From a checkpoint of a small multi-label image tagger: arch repvgg, 14.0 epochs.
Rows from block 11 of a small multi-label image tagger, named by matrix and row number. Rows with one number belong to one channel. Each number is 500 + 50 x the weight over its row's rms, rounded and kept within 0 to 999. All counts start at 0. Numbers have three digits each.
Before each channel's rows are labels from the 100 images, of 14976, where the channel reaches its highest value: "colour at peak" is the nearest of a few named colours to the mean colour under the peak. Only what is clearly more common there than usual is listed. The data: simulated fluorescence microscopy of cells. In brackets: how many of the 100.
# c3: 3x3 conv (model.blocks.11.c3.weight, 256x256x3x3, each kernel summed), inputs 0-51
# c1: pointwise conv (model.blocks.11.c1.weight, 256x256x1x1), inputs 0-51

colour at peak: blue (49)
c3.170:574494348454499459521504503503560577492465447443516491508455535596467476513477577501531494491550501453482592516549476564419484444429621402523458504495527489
c1.170:571456412464501532545439492501519530537435543462476481556421530512534427461475511515450435463525526533524517507453463515461460482448521486524515546452446437

colour at peak: blue (29)
c3.11:443442491409404527512492486427508453445511551498543547538520571511541460460468477487495498498530506500512441526472492502440548489529416554412561457551442507
c1.11:469482490518452545507468522452486240459505495425617463548460590605545553481441439475513488474484434470517412524466433534459520511497431542419457490572415515

colour at peak: brown (44)
c3.209:515495527476503435566410540435510474453475559568441559522436517551457504505435495475541574500561463461533517450459487527434736509512579434531474452498532530
c1.209:510481550584504525535451607480458496450604514582463487465484610454481490493469471462509509469517470458489544444469502490459649455531492509523542539531578453

colour at peak: blue (39)
c3.111:482453506520582502502496522452528544566497417391449477580506558567560559506452538468555514534471481636548489478428500503502462499473469510485474412613452532
c1.111:489399474479479494527496520448506589556463524437501423483430505540507601514460538472589563521517441600459526407454499408551492506494462510477423420577472492

colour at peak: blue (37); purple (25)
c3.173:577475476496486550570550575565543437444481508450578484538437502518546553448508516507452490472494545568489518523433438495561478502444506508617421522423553459
c1.173:473409513505453536571529641544476447461517543488546478559441492481496465465431532560477546492527457556526510560515489495527570468463482502583447506509526431

colour at peak: purple (31)
c3.63:477507519515458519501464510571455560620540583446459510528456550523494620501488510409464448559374528476457478527516473541506496480473474402536502413466506545
c1.63:465504524546485493543452488558483541500570502486430479496465532520520584512488494449504517511409485487501442574491490543456520522472491440512526489489480537

colour at peak: blue (30)
c3.187:499522488490532541497522483489521470483537424545417434542498428496553514520511497434502422525615532509560532534466488429524671570535512543459388503593576436
c1.187:516528507504476556487487491499542455461498491446496483523470371522541402519461490462534421582543453542497568504515466498490526559481459532583449637643464430

colour at peak: purple (27)
c3.66:461455538545418476562461491549522518477581572437420487469447526425602486520509513459468497463534501426415548557546513539501525457523520550490517567481540485
c1.66:440457470511528490617463432491536536475500507438441517458476532442517583532515551459528518550460458425415516506514498589497612468536538545443588439551463453

colour at peak: blue (31)
c3.79:489455564540564464485419474515436497494495481435497505509488556435452420448534451454532555500666467467536466454514535348503419563479476496486553561486485456
c1.79:523470548504561499533478433507469487485474507481513500413562493516511449502518532530541519478566479486525553406521465451476382557448463543494561466525493493

colour at peak: blue (32)
c3.85:468552532418518559503461469460522455553537489515475483410505428442429450473469514546528554498460538545498504470499491534521357499527484495484496442508470522
c1.85:556449552577419475467538521499545522539505520450555481493439402486475480597544503573420473510475464494462505548566487523483467501516525539451586436485471549

colour at peak: blue (35)
c3.225:458518552470433469463497522555559527556548556490504546559491470531428506468558542475528516484612483505467431429482521523558456525475542555549584481548431530
c1.225:422499491462516538470496526577536488521504525458518521544488518521450436516545563449536555543615459430538500476531435534486504566518479547521568454466482540

colour at peak: green (26)
c3.216:467483482477438457500523435534506577513637577499468522482530530490549463556550510405466578399487486467403496498512523499463379476513455417487499632453454489
c1.216:433495404476466500554489504545496588450614477446532520476496514481549482552552429390496507462558529539461486544533472541541477500504581388553512567463499469

colour at peak: blue (32)
c3.253:484462506475475488510487492483387503555498433449564432508522494533501536492529525604518497506455507544387519514478559450471460524476607462481477513408499536
c1.253:590376510545470476499521455448525582526557530453481459464535436511497541450533497548501469532472498474391564495499494444516484568499511431541494530430485552

colour at peak: purple (26); green (25)
c3.34:485516474460587431493553488531429583551465551471464508650506438457448490554509457408516555371465554477390448433550485501453444519457373464468453492483455579
c1.34:521577500499589480467559565512514490563502519473440502557406478448500472502532499436543490479473572504086447474537485466540461482457469460520469516563436557

colour at peak: blue (62)
c3.73:525533493490510573524475518500501509527489507486510472430489479560520421371515502423526479452522540423513507560516530416534582466449434460482481536524500518
c1.73:523448484514463460460517534544460562528489516554474494423464478481584501441444513522554513501557468482570514521402524449551609415478388512431478473458548448

colour at peak: blue (31)
c3.186:524542461460613449531485467574477465489513513498515599377540479483447499513494487507444405477557480471509376524526541468478477582440454590539453522524471483
c1.186:554533419511601505537563528555498522515462484527519508421454451515457484481433524469416542528499501467557454546481562495466442595557481531580451567564467526

colour at peak: green (31)
c3.48:476552540582476589593515497533516555493476548531555541563369450464480577478501515570438412523466478531385544479407609560519502508489520473437456451566436530
c1.48:527473501572563546659456477532443555459592518474534460492403379435540565529538475517436468524496465560479518487426555550550426489466501498453562306589447487

colour at peak: purple (29)
c3.147:414471561525483559461435454647532448528585493482556484524501554519545552590527505454450495564383521636482468500431502481488498526468476487561446447507458490
c1.147:452492503504459522484466479549496457530566522610560399536505505496484558547556494528494458535397491601483414535531555491442473483520477499441485401462494445

colour at peak: purple (36); brown (29)
c3.168:440435434451471436494451495455571420530407518535558486519459512511462578464421519528531515499501429482415491526523530410463443499439477499421480505499534508
c1.168:478450348531453456531499517527546489514481501552527490466473497516549593481501479543405460496459549544497498522478512488531465561448500463402460575525542449

colour at peak: grey (30)
c3.87:596491537553503466456497473470471395369504486524500511438612510485503451536412585502515446443439487482450460483519481471466411447454488574394457373436366519
c1.87:586471542564469481521503390414436537510514485577470511570610497378547483525564458507382366475482478509500559575512550544501425470419519514417523421405474464

colour at peak: purple (35)
c3.90:445478546459414499538459507448517483491519461494480454410550584477469551538485534454571542547461411492533520468561578430492517486552511625588517506495499521
c1.90:415481489494465473520482486469511473541516508445470462507486496554484541517481525529511537509499462425512520457473551452493550453567494571597510559513462449

colour at peak: green (32)
c3.137:564485443576495487511556547518519605518603398553552508519497539474438528482438496540514496439416435532558448594506487451450437538489563618507515547482480477
c1.137:602496494483453467529505546481559576509526468545481457558522536496563525558493469533579564458476406547514469606543490483428525533496544596442464541577468522

colour at peak: purple (34); blue (31)
c3.54:496474457562539544473437486520524560423477450502573481472554446510441506466508588504543492601518471495488492507510491570445455449513433514503427565459519538
c1.54:459490420596548510597463464531533541481521473535460530471521452534533510506514494466496553548548521562491491525497525573525469475462585509444506432524567551

colour at peak: purple (26)
c3.238:466437506483518463511432463582458465490584550458445554511512473489559577497464498413550480543459481422538538508525450576552485482520478450562475482485577488
c1.238:438503527467506545537525538592463511507586537461458518508517489497547585483495547470532421519476459452486521507477504485491461505484465472488503539585508437

colour at peak: blue (50); purple (25)
c3.91:494517582454501524494488533586507494477404537517581480502393531501467497463497490556488599401459460544539509523470546499477479508494512475479431483473511537
c1.91:429572506532485517542554555466498456488433508503570481567434518514396461531388490471396597460446586449494472489448534537532492540547522452416455453469523468

colour at peak: blue (31); purple (25)
c3.42:512451530506446516563520553499425539479507514509512479494458462535572489458529490498538550567505507640436564478549490489549557453475504511573591481516434461
c1.42:509500486502487519622511689527477581485537412470537561510395508579541532506441510512532525513456559537503520621546516424564528237528549488425552526503463485

colour at peak: blue (34)
c3.171:488539500517474477462519506497494536417530502541456452476505530424403461536487411577545535540474494541465529578518473481443445530540468566557524540594483520
c1.171:424555500464464444486472408487450444403531430451435484424524511441449518531504445417481494549417563484440549538505399563534501454468478577504452421469484506

colour at peak: purple (25)
c3.165:534428499556437562453475558481479528552504503492565497520428495439444534486428510535568517575429466444490445436467613466483430580489542420541493550509516464
c1.165:594531484537422498528505564482531459561512518541538507473473531486536514499454472471477598542480541474513448471561538485561403592482523501539497476555537441

colour at peak: brown (46)
c3.29:468497445499545504425429607502446472519524462469537492511406480436573462456570544567515489466472435472468505511522429487478464578429484525543507577501524532
c1.29:463497516490516559514379622570365535536547536456558474465466401469527443460571500574490311447487499538511474588572524488511496539479508491467509529484540477

colour at peak: green (82)
c3.52:536485345516489533489462440499518452493535567521508489505552460519565446447499440560574467437528485439435540432485590479620501490553451529479457483544478608
c1.52:498455322521514512536454521461504495537481556538486407532590547480552501515528476543529425437460468504463507471522510503543582480469476510558341387506469522

colour at peak: purple (27)
c3.7:481520461515529447496520401446468511515499498469533460585534425544552474425514517520492530530513533561608481571463370466452481434521499499452506489554508451
c1.7:532471479458489525523382546496395533469513437454562447474429438490505464464485455490449537503489532445496424533451407487548504413577477497471484488484538492

colour at peak: purple (28)
c3.203:509562519568527455543459605474463506499443518491466423488430507491410592457496546499413443515358566463601535527479485507473533533418439470590476511498466459
c1.203:466459428614466426588508524565520443462537523494428479578467520475460629429520494482440454501457469491616567448503474547519569535467516574514506476578479468

colour at peak: purple (31)
c3.102:452455479449445492516554441508463483483498532462432488482467567518504492531464511517469538469419534488550495424438477497547543437483509491561573475566529454
c1.102:451458441467490504494556468476473501527530527470497509568478468466514646571434522520483515508466510527520502372489439447510408493423477600441522512511431516

colour at peak: purple (27)
c3.242:569536553509523544492514510499492429545489466491459517491494544431455512502528513524538482486449492548483529591481513507534519495570537541484534501388510525
c1.242:527502522511478468518527530515518517520518564475493532497451523451386541470531440556509527413513488472495536495486521517494479473491514535464516587446476545

colour at peak: purple (32); blue (26)
c3.139:519525422478511459511525512551519551486400547636477519380355485485445451546518498539464490518479408445506552456555506454414484510505505502480582484484383472
c1.139:506437451444457482511615514538484471578567429482567472442504537552498495564521537537481502479491474517487512494604456447461515490483450434469525393464526438

colour at peak: purple (30)
c3.227:518501444522488508519447474552464402596502511554599541455529499490489526467549546517552483504464517475517485485528524568453503595487588548530525449589571491
c1.227:624546610547479459495516508587337476582543493492583501525507511476511471486559548432543522533510515503469525482457485500502483547494557522544535485548610518

colour at peak: blue (25)
c3.179:529461492435504473386487513483483510508562492401526555452523569504455426500479458491524454494520494527468456401409468475464483429527407468447428466456562456
c1.179:534505467503589412508470469517506471596478495575492505464559472543563580385577434451501518508503507591453436548500488575462430393465466486413475509446470490

colour at peak: purple (28)
c3.4:511492481527439470456496522453509526425497446548511486543511301511572467455535504492419533633529598450632488488450469548483483508513514554482404577481527553
c1.4:549453420468132444534543474405478515558466525424499486549550328496459520506469525484508510546506477490518548493514460502497537528429524559517446521466438564

colour at peak: green (28)
c3.53:507470539487497462631485536426465537465468551501474557510506571478474522499536562502509528502530452548463566538582516499456429602424490469548503478523491519
c1.53:505509554494550486564545570501521449508492417525510547541535496468454510490574515482471445570498466528459562524506493492503480517444509445519492465489496542

colour at peak: blue (30)
c3.118:509505478554565541504536451559490492443492485484540511482443412498454480451523529554443572599547490512493464549553559490540579646534399579546555501472574510
c1.118:432509477526597446581463499569568456513522532482476490500474476415539548416504477526528570560515454540512518528487586512534439649402497512508645515534515500

colour at peak: blue (50)
c3.163:545465532577521494448499454375514618577502557364469373589454461507538552526512535534440531524509511486458467462478448482503496532402585502496476422539511498
c1.163:491444552566495503353465416390528625527526565469481475515473547534439608526472472547465588462525504504477506462466403463503528531446532513567495404529455510

colour at peak: purple (31)
c3.112:458435503430534507425540454406508500527513465445535578491483489581567459505571524448551479566502460550567432526519532532455569510468552536558486478556578470
c1.112:417461514489541426476560460470555529504478471449444537506441527488500627505575514474488464595521473596525472526549514592528589459490610540435487485468550423

colour at peak: green (51)
c3.241:523508572533458469486515477536403484460400487510503485482498447548489528471472445443465570393475522574495585545512537483498518471583482480501496540422492447
c1.241:488471475543560449539482468528480469537471450504499466534477499474449479482512417466453502460514535525473496541559519544417469495531470554509510584505507384

colour at peak: brown (30); purple (27)
c3.196:485472516457502508465436518521460557510599476406513549571503544485431458581525464489516475524436493485497539488556547481498451439506527507593520505563551530
c1.196:494444533526479434486396466505476499541553468503469563553541507494465393565570544529540508544446445518470494522538550450557457466499507493496480463536517438

colour at peak: purple (32)
c3.107:504472538516429508490550450522550583540472442562549423551468459460552536521346471438531473649566605509557501517455600480473521494565527524490537525571451457
c1.107:456516531548503537420565330516554544517497466561459460510516458518511527515390491527432617509575476521523500482394532529526424582518503509488502509504452475

colour at peak: purple (28)
c3.212:482541479464492513457517437547483502364540395602584497443500520488513455554601557443456534484485403522461510508605471524516555436455581523555536512435527445
c1.212:434449464553542513494477468499504484465598479601559436452519558489488456557533493494569562458510467492538510549597427555534477498476541524533641445526532482

colour at peak: blue (25)
c3.255:601514628446542507557501572513447428504465532454546466445400571549436546467474515535493483447419442506461390534413380503479434519488492426523503543453424526
c1.255:501467553544509461479492541486521390453525492462463508536423581478418576434473587473530474433462492541500400497471442489488413501474532487527515527561482560

colour at peak: blue (32)
c3.164:561551432496526483516498486403481480427495531455507523439552456479449498514497478484530543471418539404468463454517591584404525551576474584551621456505552514
c1.164:523494540489492489480542455476465481529455536421532508478499423452489539513613496461529565570449560529469469518525502445463600563585482514478619422489486487

colour at peak: blue (29)
c3.31:531545477403512533555481493519554551499515526486431522587433543491516454583567420470454511548586448529489427467521578537524510583551500503435663411552562602
c1.31:517457520453510511577462553474503523526449491461490498518517510481492463588529442469482479452077453487459442428513583491506494530407507488546548458606483560

colour at peak: blue (27)
c3.248:515530498587493565558539577463466485515559515544619501475438469502596450496443429530516547474444476432401431480505444464516427414502589511446450516434456545
c1.248:462506518508503540502520569511483486514475525528582497478483575460627461470555454459507536467443506488451490565517480468447469493526592502377512509428538453